From a checkpoint of a small multi-label audio tagger: 4900 steps.
Rows from block 2, named by matrix and row number. Each number is 128 + 32 x the weight over its row's rms, rounded and kept within 0 to 255. All counts start at 0. After the name is the row's rms in percent of the matrix's.
# b510: branch 3 first 3x3 conv (model.blocks.2.b5.1.0.weight, 36x18x3x3), inputs 9-17, a 3x3 kernel for each
b510.0 088 [ 92 128 128 128 128 128 128 128 164 128 128 128 207  93 165  90 128 128 185 128 128 128  85 128 128 128 128  84 128 128 128 128 128 194 128 128 128 128 128 128  74 157 128 163 128  55 128 128 128 128 128 128 128 128 128 128 128 128  86 128 128 128 168  89 128 128 128 128 128 128 128 128 128 128 128  56  35 128 173  98 128]
b510.1 104 [128 175 105  82 220 154 128 128 128 128  61 128 128 128 167 128 179 128 128 128 162 128 128 128 128  55 128 193 128 128 188  77 183 128 128 128 128 128  54 128 128 128 128 128 168 128  57 128 128 128 128 199  73 236 128 128 128 128 128 128 128 167 128  60 128 100 128 128 128 157  26 128 128 128 128 128 179 170 128  85  80]
b510.2 100 [ 82 128 240  75  74  35 128 128 128 128 217 128 128  92 128 128 128  76 128 128  36 163 128 128 128 128 128 166 128 128 193 128 128 128  93  60 195 189  80 128 128 128 128 128  69 128 128 128 128  77 128 171 128 128 128 128  86 128 185 128 128 128 128 128  64 128 188 128 128 128 128 128 180 128 128 128 128 128  70 128 128]
b510.3 107 [128 128  95 128  32 184 167 128 128 128  69  13 128 128 128 128 128 128 128 180  36 128 128 168 104 128 154 128 128  86 128 128 177  85 128 128 128 128  83 128 128 128 128 128 128 128 128 128 172 128 128 128 128 128 128 128 128 128 128 128 128 191 128 151 128  88  77 128 209 128  82 162 128 128 128 128  78  96 128 128 150]
b510.4 083 [162 128 128 128 128 128 128 128 171 192 128 128 152 128 128  44 128 128 161 255 128 128 128 152 128  42 128 128 166 128 128 128 128 128 128 128 128 200 128 128 128 168  94  84  52 128 128 128 128  84 128 128 128 128 128  66 128 128 180 128 128 128 128 128 128  37 128 128 128 128 128 172 128 128 128 128 128 128 128  81 128]
b510.5 089 [128  29 128  76 128 128 128 128 128 128 128 128 128 187 216 128 128 128 128 128 128 128  98 128 128 128 128 128 128 128 128 150 128 128 128 104 241 128 128 128 128 128  26  53 128 128 128 128 128 167 128 128 128 128 128 128 128 128 128 128 128 128 128 128 128 128  25 128  97 128 128 204 128 128 128 128 217 128 128 103  97]
b510.6 087 [128  77 128 128 128 128 182 128 128 128 128 176 128 128 128 128 160 170 128 128 128 128  93  33 128 128 128  73 128 128  48 128 128 128 217 128 128  71  43 128 128 128 208 128 128 128 128 128 128 128 128 128 162 128 128 128 128 128  85 128 128 128 128 128 128  95 128 128 176 180 128 128 128 128 128 128 128 128 128 128 128]
b510.7 100 [128 128  45 128  45 128 128 128  99 128 128 166 128 128 128 128  72 128 128 128 166  93 128 128 128 128 128 128 128 128 128 159 128 128 128 128  94 128 128 128 128  64 128 192 128 128 128 128 128 110 128 128  76 128 128 180 128 128 128 194  64  81 128 128 128 128  54  63 128 214 128  65 128  76 103 169 128 186 128 182 128]
b510.8 084 [128 192 128 128 128 128 128 204 128 128 128 128 181 128 176 128 128 128 128  52 128  55 128  64 128 128 128 128 128  85 128 128 128 128 128  89  57  54 128 173 128 128 128 128 128 128 128 128 128 128 128 128  97 128 128 128 128  68 128 128 128 128 128 128  37 128 128  94 128 128 240 128 128 128 128 128 128 128 128  71 128]
b510.9 097 [128  47 128 128 128 128 128  87 128  82 128 192 128 128 128 128 128 128 128 185  68 128 128 128 184 128 128  90  95 128 128 128 128 128 128 128 128  78 128 128  78 128 128 128 128  88 204  94  65 240 202 128 128 128 128 128 148 128 128 128  40 128 128 128 128 128  91 195 128 128 128 175 128 128 177 167 128 128 128 128 128]
b510.10 105 [198 167  90 128 128 128 128 128 128 173 128 128 128 170 128 128 128 171 128 128 128  66 128 190 128 128 128 220 128 128 128 157 128  68 111 128 193 128 128 128  78  91  79  91 155 128 158 128 128 171 128  95 128 170  99 128 128 128 128 128 128 128 128 128 128  43 128 128 128 128 128 167 128  94 213 128 128 128 128 128 128]
b510.11 097 [128 128 105 128 128 128 201 128  90 175 181 128 128 128 180 167 128 128  88 128 128  66 128 128 128 128 128 128  84 128 128 128 197  94 128 128 128 128 128 128 128 166 128 128  77 128 128 128 128 128 128 128 150 128 128 128  88 207 128  68 169 128 255 128 128 128  80 128 128 128 128 111 146 128 128 128  62 182 128 128 128]
b510.12 096 [128 128 183 128 128 201 128 128 128 128 128 128  51  71  58  69  82 128 128 128  90 237 128 128 198  80 128 128 240  68 204 128  36 128 128  92 128 128 128 128 128 128 128  74 128 128 128 128 128 109 128 128 128 128 128  57 128 128 211 128 169  73 128 128 101 162 128 128 128 128 128 128 128 128  69 128 128 128 128 128 128]
b510.13 114 [160 128 128 128  58  77  61 128 186 128 128 128 128 128 211 128 128 128 128 128 128  78 128 163 128 128 128  60 128 158 128 158 169 128 128  74  93 214 128 128 128 128 128 128 128 128 128 128  86  86 160 128 128 128 128 128 128 128 128 128  48 128 128 151 128 212 128 128 191 128  81  36 128 128 128 128 128 128 128 128 154]
b510.14 088 [ 47 183 128 222 128 128 172  87 128 128 128 194 128 253 128 106 128 128 128 128 128 128 128 128 128  61 128  78 128 128 128 128 128  72 128 185 128 128 128 128 128 128 104 128 128 128 128 128 128  59 128  64 128 128 158 128  72 210 128  70 201 170 128 128 128 128 128 128 128 128 128 128 128 128 128 128 128 128 128 128 128]
b510.15 087 [128  67 194  78 128 128 128 128 239 128 128 128 128 195 128 182 128 128 128 128 128 128  52 128 128 155 128 128 128 128 128 128 185 128 128 171 128 128 176 128 128 128  80 128 128 128 128 163 128 128 128 128 128 128 128 128  95 128 128 128 218 128 175 255 128 128 128 128 128 128  79 162 128  55 128 128 170 128 128 160 128]
b510.16 100 [128 128 128 128 128 128 128 128 242 128 181  66 128 128 128  88  29 128 128 128 128 128 128 128 128 128 128 128 128 128 128 128 100 128  74 128 128 158 128 128 128 128 128  87 128  79 128 128 128 128 160 128  77 128 128  44 128 128 128 128 128 224 128  99 128 197 128 188 128 128 128 128  80 128 128 128 128 196 128 128  92]
b510.17 090 [128 128 128 128  43 128 128 128 186 128 128 128 128 128 128 128 180 171 128 128 128 128 128 128 128 219 128  67  65 128 128 128 128 128 180 128 128 128 128 128 128 242 128 128 200 128  60 128 128 128 128 128 128 177 128 128 128 173 177 128 128 128 128 163 128 178  46 128 128 128 128 182 128 128 128 128 128 128 128 128 128]
b510.18 109 [ 88 128 188 128 128 165 128 128 128 143 162 128 128 128 171 128  82 128  90 128 128 128  84 128  79 128 206 105 128 128  93 128 188 128 128 128 128 128 128 146 128 176 128 128  60  89 128 128 128 104 128 128 128 128 128 128 128 128 128 128 128 165 128  79 128  39 128 128 224 128 128 128 128 128 128 102 157 128 128 128 149]
b510.19 112 [128 128 128  88  59 128 128  35 192 174 128 128 128 128 128 128 128 128 128 128  61 178 128 128 128 128 128 128 160 128 128 128 128  81 164 128 128 128 128 128 128 162 128 128 181 165 186 128 179 128 128 162 128  75 188 128 128 193 128 102 183 162  58 128 128 128  81  60 128 211 128 105 128 194 128 157 128 128 128 128 128]
b510.20 107 [128 128  85 196 128 128 128 128 128 172 128 113 158  68 128 128 128 128 128 128 128 128 128 201 128 201 128 201  81 128 128  90 128 128 128 128 173  56 128 128 128 128 128 128 161 128 128 128 128 128 189 128 128 178  56 128 128 128 128 128 128  69 128 128 128 128 128 128 165 128 156 128  64 128 128 190 128 206 128 128 189]
b510.21 101 [128 128 128 196 128 162  61 128 209 128  80 183 128 128 112 128 128 173 128 193 128 128 174  98 128 128 128 128 128 128 128 128 128 128 128 167 128 128 128 128 128 128 128 128 128 172 128 128 128  98  83 128 128 128 128 224 128 203 128 128 128  19 128 128  86 161 128 128 128 128 128 128  78 128 128 128 128 128 128 128 128]
b510.22 107 [128 128 180 209 200 128 128 128 128 128 128 128 102 128 128  77 128 128  51  93  66 128 171 128 128 128 128 190 128 193  58  80 128 128 128 128 128 128  98 106 128  56 176 128 128 128 128 128 172 128  75  97 177 128 128 128 128 168 128 128 128  39 128 199  71 128 128 196 176 128 128 128 195 214 128 128 128  99 172  42 128]
b510.23 090 [128  51  86 128  66 128 128  54 128 128 128 179 128 128 154 128 128 128 189 128 128 128 128 128 128 128 128 128 128 128 128  82 128 163 128  83 128 128 128 128 172 128 128 128 128 128 128 128 128 128 128 128  55 128 128 128 128 128 128 128  58 128 168  84  80  84  82 128 128 128 128 128 210 128 221  59 128 128  68  79 128]
b510.24 090 [128 128 128 233  64  82 128 128 128 128 128 128  77 128 128  96 128 128 128 128 128 128 184  82 128 182 128 128 128 128  97 128 128 128 128 128 128 205 128 128 128 128 128 128  99 128 180 128 128 128 128 128 128 128 128 198 128  56 128 151 128 128 128 128 128 128 128 128 128  62 128  89 162 128 128 128 128 128 128 128 128]
b510.25 097 [128 128 128 128 173  70 165 128 206 128 128 128 128 128 128 229 128 128 128 128 128 128 128 187 128  53 128 128 128 128 128 128 128 128 156 128 159 128 128 128 128 128 128 128  84  72 128 128 101 128 172 128 194 171 128 128 128 128 128 158 128 128 195 102 128 128 128 128 128  77 128 128 128 128 103 128 128 128 128 158 162]
b510.26 107 [128 128  67 128 128  70 192 104  78 128 182 128 128 128 178 128  89 128 128 128 166 128  61 163 128 128 178 128 176  70 128 128 128 128 128 128 128 128  69 128 128 168 128 128 128 128 128  75 128 128 128 128 128 128 193  79 128 128 128 171 128 128 172 128 128 183 128 128 128  46  29 128 128 128 128 128  79 107 159 128 167]
b510.27 094 [128 128 128 128 128  73 128  42 128 128 128  83 128 128 128 128  71 198  67 206 128 128 255 128  75  45 128 128 175 128 128 128  84 128 128 128 128 128 189 128 179 128 128 128 128 128 128  48 128 223 128  93 128 128 128  12 128 128 128 128 128 190 128 128 157 128 128 182 128 160 128 128 128 128 128 128  58 128 128 190 128]
b510.28 107 [ 81 128 128 170 189 128   0 128 230 128 128  65 128 128 128 128 128 128 128 128 192 128 128 128 128 128 128 128 128 128 128  68 155 128 128 194 128  66 128 128 128 128 166 128 128 128 128 128 128 128 128 128  59 171 128 128 128 128 128 128 168 128 128 128 128 128 128 128 128 217 128 128 160  48 128 128 128 128 178 128 128]
b510.29 106 [128 218 128 128 128 128  70 128 128 198 128 128  97 128 128 128 128 163 128 128 128 128 128 128 128 128 128 128 128  80  20 128 128 128 128 128 198 128 128 128 128 128 128 128 179 128  66 173 128 202 154 128 128 179 128 161 128 128 128 128 205  55 128 128  96 128  79 217 128  69 193 128 128 128  81 128 128 111 128 128 158]
b510.30 118 [128 128 128 128  59 128 154 212  78 128 128 158 128  64  41 164 128 128 128 128  86 128 128 128 128  85  81 128 128 128 128 128 128 128 128 128 128 128 128 128 128  75 128 128 128 128 197 128 172 128 128 169 128 128 128 176 128  76 128 128 191 128 128 128  71 128 237 168 128  65 128 128 128 128 128 240 156 128 128 128 128]
b510.31 102 [128 128 128 128 162 201 128  65 128  21 128 128 128 128 128 128 128 128 128 172 128 190 178 128 128 128 128 128 128 128 170 128 128 128 128 128 128 128 128 207  93 128 128 128 128 128 128 202  68  95 128 128 128 128  63 104 128  91 128 180 128 128 128 227 128 128 128 128 128 128 128 128 128  74 128 157 128 128 128 128 164]
b510.32 096 [158 128 128 128 128 128 128 128 203 128  67  73 128 128 128 128  53 128 128 128 198 128 182 128  74 175  75 128 128 128 128 186 128 128 128 128 128  67 128 128 178 128 128 128 128 128  93 128 128 158 128  49 128 128 128 182 128 128 128 186 128 128 128 128 172  99 128 128 171  98  47 128 128 128  81 128 128  85 128 128 128]
b510.33 116 [128 128 128 128 128 128 128 128 128  61 128 128 128  96 128 128 182 163 128 168 128 203 128 128 128 128  87  83 128 128 128 179 128 128 186 128 128 189 128  91  24 147 128 128 165 128  69 128 128 128 128 166 128 128 128 128 128 181  38 128 128 128 143 189  81 128 128 177 183 128 175 128 128 128 128 167 128 128 128 128 128]
b510.34 106 [128 128 128 128 128  97 128  82 128 128 128 128  68 191 128 164 128 165  94 128 180 128 128 128 128 128 128 128 128 128 195 183 128 128  53 128 128 128 128 128 167 128 128 128 128 128  84 232  76 128 128 128 128 128 128 128 128 128 166  79 103 186 128 128  51 128 128 128 128 219 128 164 128 128 128  80 128 250 128 128 128]
b510.35 105 [128 128 128 128 128 200  82 128 128 128  52  43 128 201 128 128 128 128 197 128 128 128  82 128 181 128 128 128  62 128  63 199 128 128 128 128 128 128 128 128 164  90 100 207 128  97 128 128  66  93 128 128 128 128 128 154 128  87  58  47 128 128 128  86 128  81 128 128 172 128 128 128 128 173  98 128 128 128 128 128 128]